config.yaml
arch: "unet"
dataset: "simulated telescope pictures of galaxies"
norm: "batchnorm"
widths: [64, 128, 128, 128]
attention: false
init: "orthogonal"
optimizer: "soap"
beta2: 0.99
beta1: 0.95
max_precond_dim: 1536
batch_size: 512
lr_schedule: "cosine"
weight_decay: 0.0
Rows from block 2 of a small segmentation model, named by matrix and row number. Each number is 500 + 50 x the weight over its row's rms, rounded and kept within 0 to 999. All counts start at 0. Numbers have three digits each.
After each channel's rows are labels from the 100 images, of 14848, where the channel reaches its highest value: "patch colour" is the nearest of a few named colours to the mean colour under the peak; "strongest on" is what is common among them. Only what is clearly more common there than usual is listed. The data: simulated telescope pictures of galaxies. In brackets: how many of the 100.
# conv: 3x3 conv (model.enc.0.2.conv.weight, 64x64x3x3, each kernel summed), inputs 0-63

conv.0:494574511506442567516452467467525514533503528487628522495490465513517476494502514512544376484550531552495439571540533511543502420511545572495624459651512387477471496510467506513471459421520438
patch colour: white (100)
strongest on: round elliptical (76)

conv.2:450541532574433502521500492522523518500513592459560483483510480535465462499563453508463518568497543474496550491429483407521446598545510516577511508570509536471489486583532526493543507635684520
patch colour: grey (42); pink (28)
strongest on: bright star with spikes (66); barred spiral (43)

conv.25:497477527482524507664517484468483501507459481450404494503527517505481524477466531528521480532524520458487487483466501462502540549518590511546298389574547441517473414567568505498554462482504524
patch colour: brown (44); grey (42)
strongest on: many-armed spiral (65); winding: anticlockwise outward (42); tilted (41)

conv.45:528530471587507554528518498477578489491494494489487505469499524486501520544470356509551457576505556358468481488547401471460417531478500472435495576530505602507501510593551498499617523564461544
patch colour: grey (83)
strongest on: many stars (79)

conv.61:485456558576540552513530429515541535585459512486552510501588499532447524532469506422570539446437442489500472501595465410524457451476454524435477502385492607601537539462457510531464414519452518
patch colour: brown (87)
strongest on: noisy (82); round elliptical (25)

conv.62:464475512485510451503466580498496465521425467496504496489573467577605472532428555491487463452413487464497512505559507511588544443439434602451509485422483469514539535495452494530373562354515510
patch colour: white (100)
strongest on: round elliptical (95)

conv.22:484524474519597421511474518507465435526531498566495473517515456570453476427504418504393603529572542544487530441463546527528572544486542600594487429582466523479472458514466499416478501488489391
patch colour: grey (61); brown (39)
strongest on: many-armed spiral (77); winding: clockwise outward (52); winding: anticlockwise outward (47); tilted (42)

conv.43:508487496503576448505493514472458466506546475502543286518569463498524445472495556528491519466537448500512403537507610548520490496530516423620479472528494524412565546516434471493551470557490501
patch colour: brown (57); grey (27)
strongest on: many stars (89)

conv.23:554479467434543501456504466472478461420507505455429504498447478429510478524497528538482433454308528559527424502511496599498565447464503503394520430490515429531507481444502500517532482420471400
patch colour: grey (70)
strongest on: barred spiral (51); irregular (42); winding: anticlockwise outward (39)

conv.21:403501552550555478517490493497524531464511454480488464504469511428522460496423520421557521403540413480475508520584507452567521448461405534436532473476506355593465513459516480513512506424430399
patch colour: white (69); pink (31)
strongest on: noisy (76); flattened elliptical (45); round elliptical (30)

conv.10:545505512425433516519587581475500544501437491538547504524438498531573525511569567454494576444510537597540432515542483580522508516470363535580412537535519432544456537503473502559432526549534440
patch colour: white (99)
strongest on: round elliptical (88)

conv.48:494501529461404441509502562487483509440498458442469509510405482419530490458490435518511520535510520445494474473328490464512469573496469497590489456557506528343539416519476496441459495545424536
patch colour: pink (56); grey (42)
strongest on: barred spiral (82); winding: clockwise outward (50); tilted (48); winding: anticlockwise outward (36)

conv.52:496511423476585402586491471461448436526461492566513541427523510466489464462414591515446496460531499473529424444490510540506642518531489501559445495536509436508523483450601507451611506515530431
patch colour: grey (88)
strongest on: tilted (45); many-armed spiral (36); lensed arc (35)

conv.28:495454465453638500534506448497437461461486486528479254488473443532508486494465526495537520519560420511523456574501582519521500549538502461524484530491470442428546535498499481509535456545471525
patch colour: brown (60)
strongest on: many stars (76)

conv.35:478499514484457447509484633509356516447494528600499505518544372497561540491537492512508507564552566494517557522483510489516489584519510454521492575545503452503512607512528510462515530563506644
patch colour: grey (56); brown (41)
strongest on: barred spiral (91); winding: anticlockwise outward (61); tilted (46); winding: clockwise outward (36)

conv.37:549593560466554442490559421545493456460547491428476493532482477448532516484509485594554561441571506522471343481531470495490516433515575525473498453381476564483536493522443501428600472512484528
patch colour: grey (65)
strongest on: barred spiral (40); winding: clockwise outward (31); irregular (28)

conv.56:498549454485497519585498417456449547504513486452567499472395499452485553529502464536539467453522421482514418488481527492448537510513589452403438401442563429502446512531601489503616579513532465
patch colour: pink (57)
strongest on: bright star with spikes (78)

conv.49:552498455434588434502539588502380484502498523440464531524530492513580543472428574486528518504502488509470494496488511522532543519548511456548552616533480482542593553473602482478444525505574646
patch colour: grey (66); brown (34)
strongest on: winding: clockwise outward (54); tilted (49); barred spiral (44); two-armed spiral (43)

conv.12:527454463527558424507465520487394476465521537636454505467462429529563496539454564501534528508456430498526619497514495498562500546499460495514522540603527374539556551420549508529518479500592531
patch colour: grey (84)
strongest on: barred spiral (88); winding: clockwise outward (56); winding: anticlockwise outward (34)

conv.58:585478497402572377519522472461451534453554512507538418499553513527496457428514529446503526541549467499529375478482547495493595568554567583522531462604510533479519512508567440447527523563544473
patch colour: brown (79)
strongest on: winding: clockwise outward (62); tilted (49); barred spiral (38); two-armed spiral (32)

conv.54:452447536480506529438556588507589477446489397619494540520486483501508417548479484415400368435401495475544511455546500508517512473483525512453487432393495498522526456482496512469480564471489454
patch colour: grey (88)
strongest on: lensed arc (36); winding: clockwise outward (35)

conv.16:508531454644500559547531407491538485530526461398484499455365521532526445503447496445485481512480528460473499498438472460383467558450542389492526472571540485491423474492535521505527429525496425
patch colour: brown (53); grey (47)
strongest on: many stars (70)

conv.60:485444527456607439558533550514437534443415530599489500491607488496474438491395597443453444455557446554515553492526518565520526451557459500551469499494505480563499546441474518489405511421524534
patch colour: brown (75)
strongest on: barred spiral (77); winding: anticlockwise outward (74); tilted (51)

conv.8:478505543415459369535510428521434588452477571480490489456476411509566521487514554549555528464534485479535462570473535392540524528556545493604421497499484393462465555453457491533544544515536456
patch colour: white (100)
strongest on: round elliptical (98)

conv.4:546492577431563414582548639469485469486476472510524488496561468461523511501550476536496532562561519444482401496433529459441538533529522424582497516503478545449550544470577469440587518525520611
patch colour: brown (44)
strongest on: many-armed spiral (82); winding: clockwise outward (64); tilted (48); winding: anticlockwise outward (36)

conv.55:556527519543535508541487403471533483415464536474464531348551486491512477485396536465475453450490505512464426517479565427523501489491516577538460354562521488577530508509553474558539541415508438
patch colour: white (96)
strongest on: round elliptical (88)

conv.63:478497580437487514459458562540575507513460539544515505501420489493478470519500481457484604538506554470502529482367484344475464545504630504503637512474466488416461456493499461462508492543517474
patch colour: brown (32)
strongest on: star cluster (98)

conv.33:520531526451473439510520492517469540473521598496534503495595499512513557478563459507496513624517508501527535531496533602503513578539486503669474571572515566452468509498463517475427511580592592
patch colour: grey (31); white (30)
strongest on: bright star with spikes (57); barred spiral (48); winding: anticlockwise outward (39)

conv.44:497566521626518508533588423508501451522512505518548485485408444497563456507607411510512559492473602410494516465452496400501447559478583484495509510485502498451499506531562514444598502583539528
patch colour: brown (87)
strongest on: many stars (88)

conv.46:510480521525509486487475483517521523430431541542525529537412501503447421591488550397519498422377488504529505473555465528589462449435537593429494489403476428556462464471490489590481491447498412
patch colour: pink (87)
strongest on: flattened elliptical (76)

conv.11:514521534369552438585565474484437508445509552453497506483509457491498510549461521536498503536596528453471413490488519456485527502534583516567511475509459540499478504546558440487645592633547526
patch colour: white (79)
strongest on: irregular (100)

conv.27:489522527490522578507379417494615516554473489524539476492513557410442471513488481515446517521488502543478441476497474437428402465403468448455505519508512592502458510551502503491632381552491495
patch colour: brown (97)
strongest on: star cluster (88)

conv.29:551483537503479499531346527507462601514493516560486528495420493515473489539525490572506487505588539518538452483384529441529343537529565555494510489601512460459482473489538471506572455574518470
patch colour: pink (76)
strongest on: merging pair (32); flattened elliptical (26)

conv.6:441480568490531442465444392532438582424552489444525499484437468491457497533557519567497596525618524501516473483538526467520472422497564569405578442512489438519492520483528451479531581577551451
patch colour: white (67); pink (33)
strongest on: round elliptical (82)

conv.5:484515511453498412534479538513450502438493573559531512482413452512575520491541510526518498466606516511508518521607514532522533522550526550636532445587509403491484528524533511487477531645595450
patch colour: white (100)
strongest on: round elliptical (100)

conv.1:478495539565437500501270491507481483497506464547576509509519500520474511490558438452515541567601533471508595489518521468520403575571451543515546562493507537508487529519492512527465535576516551
patch colour: grey (53); brown (34)
strongest on: many stars (87); star cluster (30)

conv.19:491457505471577563515657483499526472462479453431471481469444562355559554535494537624467463479524495524478451502440514501479556481544512413460541498550506492407529450544494478524548517455424457
patch colour: grey (51); pink (31)
strongest on: irregular (52); barred spiral (48); winding: anticlockwise outward (34)

conv.24:484535499507580475511527516483482507494486506500502513590493494506479518461432502478477447496580456488249420524462540493536501481522576534553463483596471502489383544521552459476536503538468497
patch colour: grey (64); brown (33)
strongest on: many stars (91)

conv.9:421480577411549440578515482515451446522517493471473504477455505490507530516535479538531613500625527508525415470449463503463518522491646458455460456468505512518416473610471525466586547499536439
patch colour: grey (65)
strongest on: many-armed spiral (37); star cluster (27)

conv.40:471542536392435420521503540505416510418470528475500508504615435533513541465570426582477488578494545484507443504453557527482510563586547483556470516541492617434439557491544487470491557559505552
patch colour: grey (84)
strongest on: barred spiral (87); winding: anticlockwise outward (50); winding: clockwise outward (46); tilted (38)

conv.51:507487515483626432517502473494495480512496504499505504492531432505484549481494534541520520523555480488348510520419589441467502552511608544642494532473475475447492559482542429507569482628517444
patch colour: grey (38)
strongest on: many stars (81)

conv.50:459483557509465444517391550549454570499522422398507536478493473542592547544525447501550548491568464485524480509442517490448484453502476571410555482409518593482504507490500515454511561343461530
patch colour: white (87)
strongest on: merging pair (39)

conv.13:507501504433477479517438417482508496527490472493552544464519491473435502521539476537534516553568502519527439465570488546498499451388583542343428615425537527574477567483444510507443471512479605
patch colour: grey (96)
strongest on: lensed arc (70)

conv.39:463504560450516473554534480525536543485469481437602493512409561456506553402537466461551553498413483510478485478421456449572541501526430560390572448519484536504493496574440534394457558450493435
patch colour: grey (67); pink (29)
strongest on: many stars (72)

conv.26:432458477424559446457524518492441474449481566554502498523630514534543533553521502462494526480390452531514546505561482576522525500607493543449543525455484498629522573556510490519418544583557543
patch colour: pink (39); white (36)
strongest on: irregular (75)

conv.32:466378488412528513485417439526429518498504550559476534473431458510439461529501608478482494426451487576527451438482415446522488448415536552392522471533516428532510473522448505476480480543485398
patch colour: brown (70)
strongest on: tilted (41); winding: clockwise outward (40)

conv.42:491545516559342531534521507526537503464512560541503481481377480488477516476534480541564509529598562491490648510442484449547404574574522483518504544570499427473501452503520514527508520595520482
patch colour: brown (61)
strongest on: many stars (77); star cluster (26)

conv.30:494548473551567433584490493515470493469458497445514468476460448531454470509419568531503561428545521497492427503549511466525458507524564531417499416355524528492418492455565492592565543480574399
patch colour: white (77)
strongest on: round elliptical (88)

conv.59:485473523493462423545472526512438521431494459485496484460425438353486515442478485552494502524569513507485422508378517333529441565504521447534453465501505488429529513515532493484522556522388477
patch colour: grey (54); pink (43)
strongest on: two-armed spiral (82); winding: clockwise outward (65); tilted (43); winding: anticlockwise outward (32)

conv.15:540451526406540415543630584509431493448476512556509507489598499481488513467476534503470447483437411571493537504568567535492571451524447509567463467478489460549461571500526522481408517380522515
patch colour: grey (97)
strongest on: noisy (93); tilted (54); barred spiral (37); winding: clockwise outward (31)

conv.36:521458490470531415541555499464428599466534539498581514514426454451550586514565424559520585514597480444493443506454500539462568524506594467507527534467551478494496531514559479487616499612532471
patch colour: white (67)
strongest on: bright star with spikes (80); irregular (31)

conv.17:504474522344535423511474500485491475469466498583427526471649517480482523496492506525475506566476537428530441469419508465487555466554568515572494525501501598422552477489597482445569525533529553
patch colour: brown (74)
strongest on: barred spiral (68); winding: anticlockwise outward (54); tilted (49); winding: clockwise outward (37)